python train.py --dataset="procedural textures in two colours, tilted and lit" --encoder_widths=[64, 128, 256] --decoder_head_dim=48 --optimizer="adamw"
Rows from block 3 of the image encoder of a small image captioner, named by matrix and row number. Rows with one number within an expert belong to one neuron, the router's apart. Each number is 128 + 32 x the weight over its row's rms, rounded and kept within 0 to 255. All counts start at 0. Numbers have three digits each.
Before each expert's rows are labels from the 100 images, of 14848, where the router gives the expert most weight on average: "top examples" is what is common among them. Only what is clearly more common there than usual is listed. The data: procedural textures in two colours, tilted and lit.
# router: router (encoder.blocks.3.mlp.router.weight, 4x64), inputs 0-63
# gate: expert gate (encoder.blocks.3.mlp.gate, 4x64x64), inputs 0-63
# up: expert up (encoder.blocks.3.mlp.up, 4x64x64), inputs 0-63
# down: expert down (encoder.blocks.3.mlp.down, 4x64x64, transposed), outputs 0-63

# expert 1
top examples: white; pattern colour: white; ground colour: brown
router.1:167096162098148143117057102121126083051158088153119127160163071150114119105160165128169202125142112152104156095114164128121152118143101138084131161090148130147173185056145119107110146140172102
gate.7:099140166133144130116146187119114107124145116129137092181145088168173082088066122119121127085104082194132134124168135146126158103088084148075096175082163155130097069195162122100150129119169104
up.7:110186088093103060135130145112163095118031116113122049124141107189152146126138169127113121126099130093128148064125138146099176135090120076123107094118079171131143131159128137110149116197129129
down.7:089082105131157121085108126192075131124125153159131151108133141092098169110165146119165113130199110128139184093170144145094093050058127141156179103125129147150166089154087140065150120129126110
gate.8:188124150173119068144177129094098166121101103094154181143101077080153090121118122116078171081109064120135077131115101151118130171107178161085102125140125135107127127092170155116151156070114174
up.8:144156139146158065147141154188179154135063118161121186135144123075126088130117104090110056135143159133148169144161162130116085159076167127117151107156148161177132153153102157130139105058180123
down.8:194135127100141109176160141079199109163150123167160124178164111112166083083118118081136142087115150104126113110108133107172135070120161153086068137106142115103197145090111140165125171080124159
gate.9:152114126087088150113147138076172130078169115120137104131165109143179080173102093188183133150113166079115149121112114138144129082101098104136143137151118065168065127160054127097149134169103086
up.9:166213094139106138097122163113171151142202148159096134134107111106151081127111189079119125133101135122125166158125104190109142094107108156118128123168118104172066081086091109109091160122186155
down.9:090161080193096174080152164140129122159195132082147099114135071157102088157137193119141120123115110141171194118183124087093143102162105123100116098062144160141128100133138150098146104093132112
gate.10:113132195152133120086134121081158089130102117090206136179160077153107136144143162168122091155168115136127126148173090162137171151158162150183116202115142106123180195136106126142099124135176122
up.10:088060159123085116128131150137191069125165055109102131140104127137150130152137105123130133098154121109099161117123117139191120147149111044123085132167138135122110128148091080042148186132174105
down.10:116143113137164109153164068127158125146129127128073159116138165148098156114150128136103160111180116062077083156123107179092091158055191128113205165113119124154068133126128169095138104161134160
gate.11:196078102157154163116120137074174161172149172094102167089121129062098155145182135133148105111133116125124136112138117067167069108088134177168138089073114106182151119165136148113110118099102148
up.11:174113102140099149132116113113135041106111143160089126104066080083067106159126126175196146143108123111092165137100099136194115102133077139140154102114119089133146129163157168128161077123115066
down.11:171174113169106115129074157147131113117111085141101078110087104127166187138157136152094140146156149156110088109088173160123093152115146160138185022134146175143116092121140126089092076106095143
gate.12:165060099092103159100079060147148107105128157131183115136114171124119077156114067176104162110140131096093153106172146141119104087139123135141107164131191118193091144101134099078082140162126110
up.12:120130144168093112091168109128064102115121129135155098115100122079136034118063095149116083169137110083118110095126156126088148111144079131131117154130201134161108106135152068120116147199151172
down.12:121203141128098085139169158105160117138160091116134090184097097107162066196110157150098170097124117163137109106124112090182121119194163177070071131112152160108139084116098131122128137122151143
gate.13:126121185194132089107138132095074124140104065089164124149100099110075120122167137148118192114096079163142113096084110151124172112119140122147095144168144095147188131124185126144083154189163162
up.13:145102072125118102130131059129137149111160186173147126118098135159155135135112126115189077153148202143078153090109186145060105163098136121154151173117112114191109150094120178144099090113114099
down.13:132135102084061076164071146146169106130129130137155100167195154096199158119155140092137114102137200131183165130163144113104131070123091103098110149110103161107196131119131131157113135106115082
gate.14:132140101150136162147119130158131137100168153165172119105164138154144194069124105164111122085153099061128114162088141121129178094191102101073096162140196120149147154106122157140164137074165187
up.14:082126111166153129135115165144099096104131128100119117091153102139160155119061061144162104142123131095102166126064138129118156080151068157087068146119172084122150118106099137162194123094204150
down.14:169172146158171133111175129087145126164164147107108139186116114117121098089056155149141175078070158136162117109128104164100157138124117103079129214058155096100121128086110164133134129159146105
gate.15:159155081159085123099138083133106104234126170119094150115139136131088110080179141079151090124156148135145186080157153124072127148143176156115182097144114158118124168139107172104172114144119143
up.15:100150149077141157149118118121099121207176162069100109125182169148112135092125064168116119124084140089167137157177089158150138201134143178101154089186130113117129143144106108106115097175123101
down.15:135075174126142085110165094122160110178087115131143147110089172122082144121152131154191148107136137146139151117077136058131100079174099182108128130107115063190146124148121091116154172122174184
gate.16:123144121088098153129135108138131105199152163046086152128192113156072139104158081093141116102124186071129132074154119197113110175146145143107146155166086117112139137166107090086156104117130109
up.16:142191108113039139159156075140094107184177127080111135136147138106071088087154096132162138148113183102174180120089113201110146149157131130129122104122112140060124141107120127104174122139117124
down.16:141123145106163061124196087118169092170078124135071126148119171139082140099143107131123162102087137112142144116134138080131082095167135177118143205136140048187145137134145132099128137158142178
gate.17:136133109119145082117139106077189132079124083160125163160124141152186135120180127131083159117149095111187075137114129105179130091156112083110089101067128089135143063146138061103114101087112159
up.17:135096104095184130120067086116109061158101155086144092149238098168125090113144063138192123143120166089148182125104144115156151169124145155114130098168151130126129135145112145125140134172122109
down.17:139151096119135143194128150124162194137161107140111137140140091107097171071086122070085166102166149128110113156098128189093139113071184074118185094076089146125134119082097166147143114145142128
gate.18:129082126117107118113148145104149110110124096115096075160142087137126074139161103075110191133106141098105124102126138090126097197116140099143078133076136111133080161178108158111128110139246091
up.18:120118163068119119118043135113144094135109134112153185210139167118093183157062161167128110158099158137110094086100106137138147107082150110101125137140045115149122145113175105094115153137098144
down.18:113099178125097096125078140150151122128076154124071132141161146151119178062217131078151106131124138141162117168158118142076085087123101079156184176120095096154149168124161168102114113115144125
gate.19:085121149106138079122135104096083094100079104169112120126080109180177082135101082114124137189147166143174135123164113126169153133161126079115118097146128099101122125178112066200124052117148124
up.19:163138144137159075086081080083082117151110153110147151207125138166108132095117108108149079172161164129125122107115149086162160120156140107126126162108091176093139111121167154128132114206102212
down.19:149138118154177171139110109158152144145144151134103141113113123128076164052121149088120161127138109120131102177097098203046137112062141126151177103079093088139125103139100185128172105163140089
gate.20:102112149125144151163100177161123106125101111109063170155167124160187177211112089134132177139189136130132148115089129094139054149170136159059112104130145149112151173136126108150122147134162174
up.20:110098137139159144131140123129211124145092153081151185163103095179128203107158101121061174094139151178107096174152112059123149131174135120100143172146137111141142199136153155124142129142108106
down.20:167192154162069085111107086158159143114157130098098124136138075139088174120098171077096183118135115166176111183103143113125145123107151106060131161104122133161100066093124158169149131154118167
gate.21:115125171194141134151122104130121191107193168095144150081116073155159107113171103179136123080182088115136175139138185101122119101168108149188154121137146131124134148100129144109144175142046121
up.21:144165165181078090127121084158133076129127121099119136170097140124114084145092113196131125156101132127105093117101127168097144080051111083146110119146073128150055141124154188109199141128126121
down.21:116120047088143161176089149122121131068146156173172108137153085154143095141057147144095115127121166047078155087132135134108155165104141135135127116193189167102107146092103117163133123129132125

# expert 3
top examples: pattern colour: pink
router.3:127080108166162140107089081122123080129050182143146155142090114121110144138124177106188146158124154155129184112088124104118172120136144188217116141154118127139115121071126105143083133158151181
gate.7:131106102150115174125135185106094114122108171180098126084105108125108149108089164201130145094101133082143156113101122149120116124087091176109148088190141078104092176119193150069121097153150079
up.7:119131137109183116123113091106095111145099108128147146149141078172162060063122087097118169118171171068185126099183134130133167157117123152125151102211146178110158173133156131153125074122114145
down.7:108140149123121065052097063110093180165122162124170167122149134105077114102111131136153092165094118148155103113133125111179137137117075140088069161143158109174091097153143118163163186154170148
gate.8:102124169162148125089151109114157138109105086133158132141156171133179108113120092114192072119115178146117146079101172178111139127038086127183073136132179111149124111152129067140138083129113166
up.8:147149219108132163156119143113079135107170091195121123148199085124167132135120138127113061153187148103140147160155119067120145154162145077111154125143119140104123112136085166099153078124074120
down.8:175098121105117129147122120108079137130101158076152161064153196153111115129105111150120122119120170125095143189121147132148140192128146097174140162138125060127055193155150065148122094171116098
gate.9:146141149116194182127142152128149104074172110192075081118107117077098153138050099128142101126141182132114140096116116135117137196113121119122091060155051095125085154149121128112106107133148122
up.9:108149107120126105056150098100131155147097105153158081132091121113116112129155126113101116123133165197178169117149151094151104115102110048104144111097182109165147163162131166109057141125190064
down.9:067126118120095147142181162136183161151100117124060084142107143109110186185160120137093145185101107101127105117185081144102144114187137159176139109148065100160142086134123163082118106145114105
gate.10:147144174118111106025118133160123086128191105148097120139127175096118171161139034146137052156086151111133125083117146152131146133119113080132147109130129158131068083124146099112163154139113100
up.10:129123178131103122232115128090110146135087109133157181144197077149127092116072178064144084160168162114118119154124124169162143117130146104150137104109101109122140154147143148128158056086153129
down.10:141078153097102115150092082184150104070067163100101151129142196125142180145210117174152109127122167160134140154127145111108120181115116124152131127119085106121064132163175116117154063141105122
gate.11:144135133063142168137108131111080127170164186110091134134192107191116159105117095199128155173086110104145139139192102137108162128118127144174163147175141118144118131097104147088055167164112113
up.11:160139141151141164145156099106057126199148151052093120145172195138163118072126132134167126128152116142138148106130164159078122113148121148146094100181125181144138199103131140143201142103152132
down.11:120097106163125094114186118119138187191113091142192125040108123123069105114133115115125124170159093148085087138090142113170124120131188150121125073112152072169111125187159107150143107141114140
gate.12:114167158114130185119095105126184135158170141154106082111106154118106121162117145115150146099119143091164159131111126153066175049186094122133110156172130161148111098089122066155182130092075078
up.12:035162126133126173103107165147131125121128098106147129114133112134123101083149104151154109086094144087176109090099134153061128099106081110138040144102145131142098175171104059177136117127090104
down.12:142179107162127118129188208100110145145150082140122077134107086114176079128153146147108153092124122157084098068159133151174146130162183113106157129101181167068129168087134137105096098104116097
gate.13:133152161135134120128176131122123131077138121163163116127094086109092116130103166136129098087195203073146159192086112107172087107194129089120121177120166103090147086111147173129079146138155093
up.13:105110131186121098104140136106144072119129131082181158112096070105113131040105098086165114075178151082133130178087132093139147100197087123123069131109136125084124115133133162140184133120125127
down.13:099101178183116112087158143093148095153121122088133131112084141133139117140174101111155135150082123166073107137091108150079068102147074161151188206110151105192155172134129089091101124140154135
gate.14:128109134133130151080122099097094095078117160137125096074107135125101132160080085112142111149158160125049079137120173098129099160098115183148116191085139162088182094147113159123163049155111120
up.14:173194098163113122110213143146060121105140190214109150116071151109137115085139154151114083108164159149110106129153135142113181170142135131139130135149144138151099103149136123199133105110103165
down.14:089094110111186137131176094106139125115148142157114164140119104139067154142086116188114149132099101111106125110112163164028144169108140167134207140134175118134064123098072122124093116144165152
gate.15:087112151115105084136099151069132068106084058115142124178128091145152110091095112113105168094152121066130135090142141165159109145149104121087077092116136120086150122155082097106204084136120076
up.15:107104105142114180134111172098093143099117194179151053067098122107070150132090138127110173071130109083099117131153147110135132157161089147064110113124175131071119117133147159148140078133104083
down.15:207179091133175111114083128128104175116150141121146118090130117150172071085085117120130103132108162136140132130164117095181146138129063077077086199127188130132136163128146125168168170118113098
gate.16:111142135154118170088138169105122121157125142171124061085134135122152070112138159081168073080096155162097129124063125139093168121103100089109079111156155132166116089160120082164066092102180122
up.16:105179123141166111147147133131088127111160146182089168120094123109033156132081140117087152130120129170116161086171100144119137170193125176105170155150103138063092131109099106082082105156156144
down.16:130101122102117130197149093126155135157154133103114122096128115137103164137045129078128158156203171095081107178159093146088178129104149146162135131151100065112121101098066164163105176153122118
gate.17:164050107182101143071158100120087108078071190128155107114109125098113162119132105144110106157137146123117115161069168102120149140123125114160104120181153146115160107122107152048100057104093135
up.17:113065172164124118171147092114090157147124092105157073148141119120197072143114113156113152153118128106164128103145175102115087101147130121169118101181173152082147119102081117046140167143188126
down.17:182150156158068048090067134134138157124149116127161136114159096137175127084135165076170092103152117182147121145137128133153136092101084065049110157119189137157136128134110127135129165143151107
gate.18:172198173130092143134151135157129133145134118120115067198152143159159098174112137145061139151101123110136135185095128141121133111080154055077117090201134150142125118135187159100143108098161112
up.18:152185112116098113126172159085126150238154171095145190134125145141075139119174141096099094111117130171129117113138173174142176135089095127143116118165152152149129112154142116173082161111128192
down.18:090107183095189088112169062116127098174089144138138181173119186103083116146162143170140154118167077114135097115086129108172131113118149171126089161128125082146121072172156109108113173151141145
gate.19:105131128110173146110100159155121090091088108187153154164074131056158115107155128095125106108106130138121143183125158146135175179032131100128107074140130091135142147065120126141100150111195142
up.19:164115126156153128102139099088086077124094141129156106148107100137170145171144125130131125166113047076150103164156127126127161063062083061202087105171139127095117137149120146134188152129134119
down.19:131148186160109120074176112090080128137129140091129184176139147090117078092154112137155163093138109125118130108108141150217059162049142161129092132110127164113140136103180126082136146102115153
gate.20:088146156129064108146172126149098146166101122209134156119078119139091125136162095161185080184122105105148156125177119157084139096098108057109151151084128117088101095169121110154146103134181129
up.20:156139134100131134169160104095097065117083087108078140101120144223149118128134126164121210116100178136142132079139167109137124085134089118048154085165140104119134139141116105163079164142127138
down.20:180139091144124181131086146127087183090169130140182091097054083156145117114106172130144131128114135148132105107089103139184178120168136104121117051104121187085126123115095107171147152088149097
gate.21:169133139107183153110098160123130169106137130090098097117201098150119169175072052139146082180091094071163131132145067144136128134083139180165169148113111120132099124141100162118088149158119124
up.21:140173122084093109122170125133156145113151155156187141143170085169123165100139107132103111119092115124151028123175092153140187096123131095131096144114123067132160121214125086136092096104118091
down.21:116097161080131107152097118104203090107108134157070133206146140125138194142142134183141138086119153132141176089079151132053158111170107147098164151124124122143124126085067121105122134151160170

# expert 2
top examples: ground colour: red; pattern colour: white
router.2:084152118096101133155163130141124175213128153028114131087117174097133135124108058129116067161074107087127095123170097169126093164124121155179142101138140120132100106166113154138133128117087125
gate.7:178087115129188144136098150103166152036107120141124104098136130124128086192072131125136169156113166102177137156093125102124078134095134196153149134094107118112099122108125136123068172118105194
up.7:157202110085108178155211147126092146188168177083141127121152151134141106082134116146071159096087145140147060116132137178128123112139130151123122114174138118129141147219137118144105121130089145
down.7:092101146093134080163191090094181078136123142121106185165168168148107115116134093126140156068108109100118159147129144113072048140128109132105134191135160112177129154114126104110102144156184178
gate.8:112186151197089095166196178172147181123121105153151078137109134094125141171122178107059110140087114126178108168131100131086132073127115123096106122123189136113099106171131132158120140117141169
up.8:132087064064138130057133114106149103109151146156093157124135061152195143102157152098124113099146100121091120087183167105167118105151164102147152180107115159123194127161135102071102148136126096
down.8:167157093131094144080054130153083141082110153130151119136145118129104161122114121148095097154053190126184157095073170121129138161165084153108109095168132199098116121132160116183126104089114143
gate.9:195128074136084145106080122103100143149143164141165131124117126120154121119174217173095216092105106145149125143133102167140150135132139147114100126157102111115131100067211111134156128083122086
up.9:129130075136149125122172188059110120156128177068160115083140136119123150118131157134136184093078098118052113114117061152124070118121122175143092160132117089126112067124151145083094168132113105
down.9:078146106135115135124135147170134114096088102123080088101069119145140162116139130153136140120145123136080118141143123157070179188183173160166207083127128096136045120148119134073116075159140116
gate.10:062145176142128153129118128137088101103104135145108169099142079078090157029111173122147129069146141119140101101114133121127127188138114191115114122098113142058096182125166151132140071149140104
up.10:176118110163080172149173108147153142140142140155152132108099200127122131166131118101122127124109099246115119151147149161113182092099133104131112188153116133112163065132134092119168118096124195
down.10:119103153115096136212122179124191139099113117132093157173148115142190165127153073107106140093165132108076119124130144161092149126127155067148180094117127168111132180085095159110092068113090131
gate.11:151142129165159102125184140140160077123091099085186070133131109166156112122127136149206139194083151163131088114168090103075149088127159100153164177161154135121116142139113116131184124161134074
up.11:108144103149172103111112115117095069129076149112122122150067095126129103056167158048198153134110152182112167130114150121061201134133114151136118148089154144116112093104110121166158121147148094
down.11:094147082150109142127164189160165213153172119129137116071120097119125088127152115069126125136191100158128113150192098098145169096163169117133102125064097083109151133149122171102172114119108106
gate.12:087104094143139069103131121121165121051075058189112164126068078069166090134134115078144099127177125104111140163115115117133096122116099141165152126044091110123153117142115124105121142120138104
up.12:112101129081169139137104155141175163000124097142123133107141115128135132140112104152072171081123106126109047098110113106103128129106116129112152129091118104120131136138157103119035141121121147
down.12:163172079154119171104061156183071153101157135147143075077111099116145123108123164108137084155148166142170110141182119137161177126098142100150112090107104142056130102155141176135152116092090083
gate.13:116092093152134111074147129123120133151068119137135145069145138102111187133157163119068048119130188161115151185142152111126085162139215172151127142158160143116133170127122141169088081137115110
up.13:113146095075122126141154129139172096117148188190091133109088142101094162132116194069175101054195138124106140115179146141148162130102093090117100148158141098115088098165090141166128100138091142
down.13:088136086091131143172166121142174130098136102143125115138102133079055172202098125173063159172132134150107088132115115166082137145129197175139147117121084145101097077153135143138125096177092135
gate.14:144121107162127133125123144120182078139076123083143131119079142139148157139102133212152125093249146089071120107159151120138076155088082109130144116150122170144101160118134186120163124138134124
up.14:165161162137107130166135127116106186133159122098171128138150132122131092144135116140111145176146038079154080023149115099091145074157121084134120132092090171097140126097120141112176146116089166
down.14:135114152076129143213130128109148116106125114109150132201146149127203092162119115157085125094120186138088155091093130122138105111151143097121114137116110175086153217113144084176120099091081122
gate.15:085109130167138173083124151149145161183116122174143109055114115131134140140145138099135057115169087093153133120208178133123140094074112078132139134126167157116138125163133132110130136078213088
up.15:161132113142094059141126165114109127113134186103153135187116097166128129102085143122029171081105158146097116119114088133172103130167163156098127130142118133178167110165112117100087150140045142
down.15:156078165126089138125060127161105169067090149108158134115111113146129186107076120062157082188115133154178130154137118111116149089144074086186105105135093141139167081160099149148121147101157124
gate.16:178146125109067111081168155122123136123127169111151163105125133119136141156149081145119085164147172092112100100145118091113100145183189131137096132083129126139182177156115148157109017178094117
up.16:199155126133086134108106117130088125100112196160073094087130103096089142161126124100180106115115191149167109116077161112114139177092098117102139150106120118144083191169133111156125127068066120
down.16:086115088118174146117117115134169162164092140188113091098112154099083162148127135179116123181152123090118088116154107118114170162124139168157125113160117056161067041169125153098166124169120109
gate.17:125096204144066102154132124149128120156189177132114122113144105125104124116115114119119121097169123089131123135142123159089174159238116068098141113148184167118083125120147137100108139054164142
up.17:190119093091143152116121113133138158141144142194164088172132168175166134147098190103087126160115113126165131123188087073157145094115201100138134121179096081168156137129112095141151155136071143
down.17:101095075133083113158131134146137194124132143144170179071140133162108120078122073072155113144197091087124133141123129096131090153097137106153111048154140130181096115172114127120162145113185161
gate.18:069115097159085064100086144076132108154115113100089134101095085117144079071163086112139107095083134135066155085104144166095130118072096155083168097087182133153111142139105123099128120124118097
up.18:155112160117124092082133109094193168111150160145127139168152139168136099171073135141121124133112095137050117112109142107173177046096115097173118141166184136149131135111136070123079128069133163
down.18:129183149170096135137081164140123100126149116093089113199153081129162154165131162163086126144100108181171142114129140179080153113095102085088168113117154209122130122103123131125086082118079086
gate.19:113050112132111129152145153112116168121122118103131126064156079108139096118106139130108209068113138153130134095143189123120113122196125142134132148176196092127140110171118052096117111182090111
up.19:132135134171088106107149095112133110152087105165158126182062093157135101132144138159116090177126091114138106139144100135090171113065142051187116133188094120077127113169110117135172130173187120
down.19:146102066125111158134101129114132173074143141131199126106121091148146150152051095126111105187094132110100144113086137121107172151152080117127128085189157188158084151122087092198114134118141107
gate.20:092106088141100102150156124096132149193122170082130179094124169134124179112174124130125090130121084136145076139168113106106113126132144163204178128131109137151141128152034087153110135135060168
up.20:088138162145141127121139089085115117148117222142105132185116130197048133125145190148140155105112135130110108113168145116137192109121151099164142147208191139105129144129105123123197124116133132
down.20:169136092137109207133078171153114142114147124138131067118118102091145128163095128132109123200115159134145139110147120111146223117122135161159109093150105123085122141102106133171189119099055066
gate.21:131122113141155100092147126091143145116123187139156094094124159112073100155184169082157154110165122107151105156128087148122121055139102135199119128107231088131154131128071089127079152107118133
up.21:077136188111137083149101128086131072083140104138076103140056113112099094100168098074150161101132157160117126149115120133139140109092087075149093104150191079137105124114109151123146111100123044
down.21:167198128201089106097096182098123124153173095132153104100126080134173118156133147111116111132120102229133116135077154152092111115167068109074159134116173146169142122114122108106103099128126104

# expert 0
top examples: teal; ground colour: teal; striped
router.0:128175112140090108122213173112140162119141095191113061133111129126132115168124133130048090091162103141142082151130124101133124107127118055043139139131098135134145100198144120121165131125099111
gate.7:126139150159070086138106160151213144128131112054153108138137088151131093142138166166131129132134098098112136152061121139136131098170111076115073179123177146190104107122120152173174160147178101
up.7:135155135133159098147105145130152158108107104134149114133169107193189090146097159157124127092108089055165162185079119136159135077140103127118097128197177171171076078121143155165145154162137103
down.7:093117139134194162144176152114150127119142125168152122143072090107067134170084155147103153122136084141051101107114128167093135080114180194162145113122131099127164048117070150109104136145128132
gate.8:103133140097118143134159179103066115117104098139132114178137122180111116186084180198093148124131089070134146099115152141107086074088113138143154104157166140090102138136182109074104161177147175
up.8:167078076103095163140111132126104135159168155162125110100143138146099135192115170161157137135189100100165178108183143127137054073185102131160128119134171114063111139129113113121088177143136169
down.8:144121053097160198164125127117110118102155126142165070142102144117180100154089114146100151141132184085069097095157097142159195138143135140142117098162136145065132158111094111187140130118103070
gate.9:079106085111168145144175116031124077086141095128135101103144137135137047106189113102149124121146158145136141134085132101167114158148119140126101095110189103091172150137085098134075105110179132
up.9:103136142146175148091148173072111093143163195077177095134176148179113110162156140183137144112083118130127077135091133115149155031111093140133111120147148116110142107121145126126141100193076149
down.9:190181122188131102103098144131154163148158130111128149107180110161127107057138141059148124084120130126165146165117125111106105122121072034072132178075135128172104137106146156137151145148158123
gate.10:085147097111105103036174155074106093150130129087120104122132090133144022135134084085127113100122146109157097104140101160136085126086134125130113083122112106141158101200103092116113134125088169
up.10:131138104126108146185160141154107133131105111100145100132142118124137201080127090180082100147120142068186105126173125102159136174135174154075157160113045151097152130163191160161159141143167124
down.10:156076132091155154126066125169111156096117142124094132087144157113165181098154122130134086180154196126162136116155106136073166084105079138175175169132093083090155169147103142149157137093097090
gate.11:075101089156203151103112123118165124136090098184184141120112132111137138104206160155111085104176110109123161146202153060086114109132120115170141115170153148154143174109091118151132104146159155
up.11:054139059118181161152138172090140138157108100166143064096091141133143139158159140148104087112149085066156157152179116076144095123112074098129089150166117138110145094169109136177121117152160143
down.11:101150115140151152078143131150073136213072131123079122155085176115105126105159133207105162087121106137116131088125123156150136172123154182144145113093147080148092131146166133058168085162121107
gate.12:124147142137146097105109142107179107098146101112068158099175081102144144188144071109159138109092088116064138112155138151141111154089097156113145135061185127109097102153106080080091188096092148
up.12:156127126085113108114116104107112115136124135118148185137139111107137142090148112197134155093093107146080123113106212145160157090139074132174167134207202178125102137137103120089085075106100101
down.12:106194127162065105141131182133194157160156114132102141135148099115118142176153128121066124105153131204142118121089128127084101106187144112080164153100125116153120093139158171067115076157084127
gate.13:135139177142115109127139139127072092141156172124166118080151042125077099145174148108117135121164087092172143164151113111149140106200121176149125132141191182097125145135079145173109102085095095
up.13:187123085125096172119117121160131142122125142174089076118104131121160141200082106169161125169074161159120100110099149133100130136079153080105128167159081051168159152132188140103143087133140104
down.13:066110105101121134166132059127111105094137149136161149145150129127092137143066172135146135110187107076156142125143083140170119175079183132154063090158113164102097038126127140116139172144147143
gate.14:147076159122099176087132099112192123124156129074138122086103107093143110175154122160144171096137097081134103063167111153131084123132102092115144105117171080179150112143144138073135153076123053
up.14:055093139155102131167138110150110122114108118151105151119067145178122091121046049128102123140185145118105109084129158113115140147189127127104148146154107149040132163140106113149194118157126137
down.14:167138166093099132142137135122120122120110128075123148138145181125169074110150123122144140080092194160129137161111096097179114165157121122130057157107080121064147218120171102186161132102105114
gate.15:140102103177133115102111075084131220128119154189170120098081186083085161146110105132149048148138136148148109140126117107116119184152138083125112161076125129086116093143170125138105088154116157
up.15:082106142174166122106123146109090148125111180214153102116093106113118080129140120106197093134160155106167147151137116115133121130153133138145084140075137169091159135155114071179141041068126135
down.15:112081174136175125152154074165127109147063122131077158155074148116093141150119086132121143139153057161104114140116128153103105108083178177180174147117130061175126119158130147085114083165109117
gate.16:175148089139095115098108171095131080140097168062161161161119086102116137148083117117068205101130130135169153116153114115135108117101102116105094134103106131201156202163167143111119144075150156
up.16:125123087070089153131126137129144115109163169063137132160082142161083124174115156111130212120104109098128146150093139141116090091197113122115143098120087126104084235100140120138104166159113126
down.16:136120136135165092151158045129129107086109105138094124132113168122096155148098118141123142133106183136105110151157127127160134207089207114132181156115132145130022125094173126150106074149136151
gate.17:123112107166068079100119092089125131183099141093077115169094151133153183156074091136129067185165143107105181155096096103148110158123129128128203140125125161144101059136142107095134144129104154
up.17:080119137133145120127118103125108109059113144162136187121181119138166059076135115159144127087126171151125112133050141100162112182101109126150112098170147207105126178137154109111079073106143149
down.17:144168101135152183137106182140085139111108150121034106177126121148150143117125144154092121111099119102133160052177108175127148144094105069125153133144167164113140183078113149078142103129073094
gate.18:131127161177221170089156155100121136137100128110109070138139166180095118110129188105086160062073119175150061098149158112171121130143107129094096145144123114115099080125166123147132132170147126
up.18:116135112113126086181129113131085121127184064095160168161034140128120123067120106112102141147136079068142125162163095197122143088106140139143125104166072122085112094074128151128144153161134135
down.18:098102147117122106130081182128062121112073109124113108113133182111181145149170139162154077097127180110091171081174122141155118183147100115159170139173163128134093152147144086066108102149150077
gate.19:131119089173153097122152165169192196135123106162176124078081126146160190136142130138077109083121101138154153153161130098119052106114118133148145114138178155153171147111147135086069129090174147
up.19:128155068066137174115129120131183055110155109127106059151122141101104108120151172164155188101151150107112140096100099150147108142159131074076124075164076094112090103117108133152130135109173080
down.19:095097077085121108109106136124128104115088170158150109092151148141116163128118112169155132138148134070147160093157112107070162166170069196147139120213167092145080102143085112106163162169153113
gate.20:117156124138165130125148178106110163097104142160104148165090113078154166085138178134076176043150061109096099127133098105132145094058106130197121099156155122155137113120149124130080107085125160
up.20:148144150107161135097146133072124094120111091106105137236098067121180168106170120176113142099173115119154107111141105114147144105081079082157113143126119128199143149168142147121174106074150123
down.20:079135140141138117114211132129124105199112124128112119140092147126113049163168128179136136092137067147080135095177122082191102112122160161120076163098144082133155132158176108089162144128116144
gate.21:134075185155110121091090126106116175152140130109121187190129131146103078155064165128090127141108137128110115130117114118137143098110138100129087084077132156149147194132137105022114059126119131
up.21:130105074153131122127103122176139114111130115180157104120100160123142149113167120184151101119160089156091144187123138105118043106127162150131140224170126133107132065046134153159149163123151125
down.21:170136132098090136183118176111141134123118114097085102165144122142214125143156085144110129114116179122145145089145128091146132081149105096129115119121094160088218209095129117133111132055094158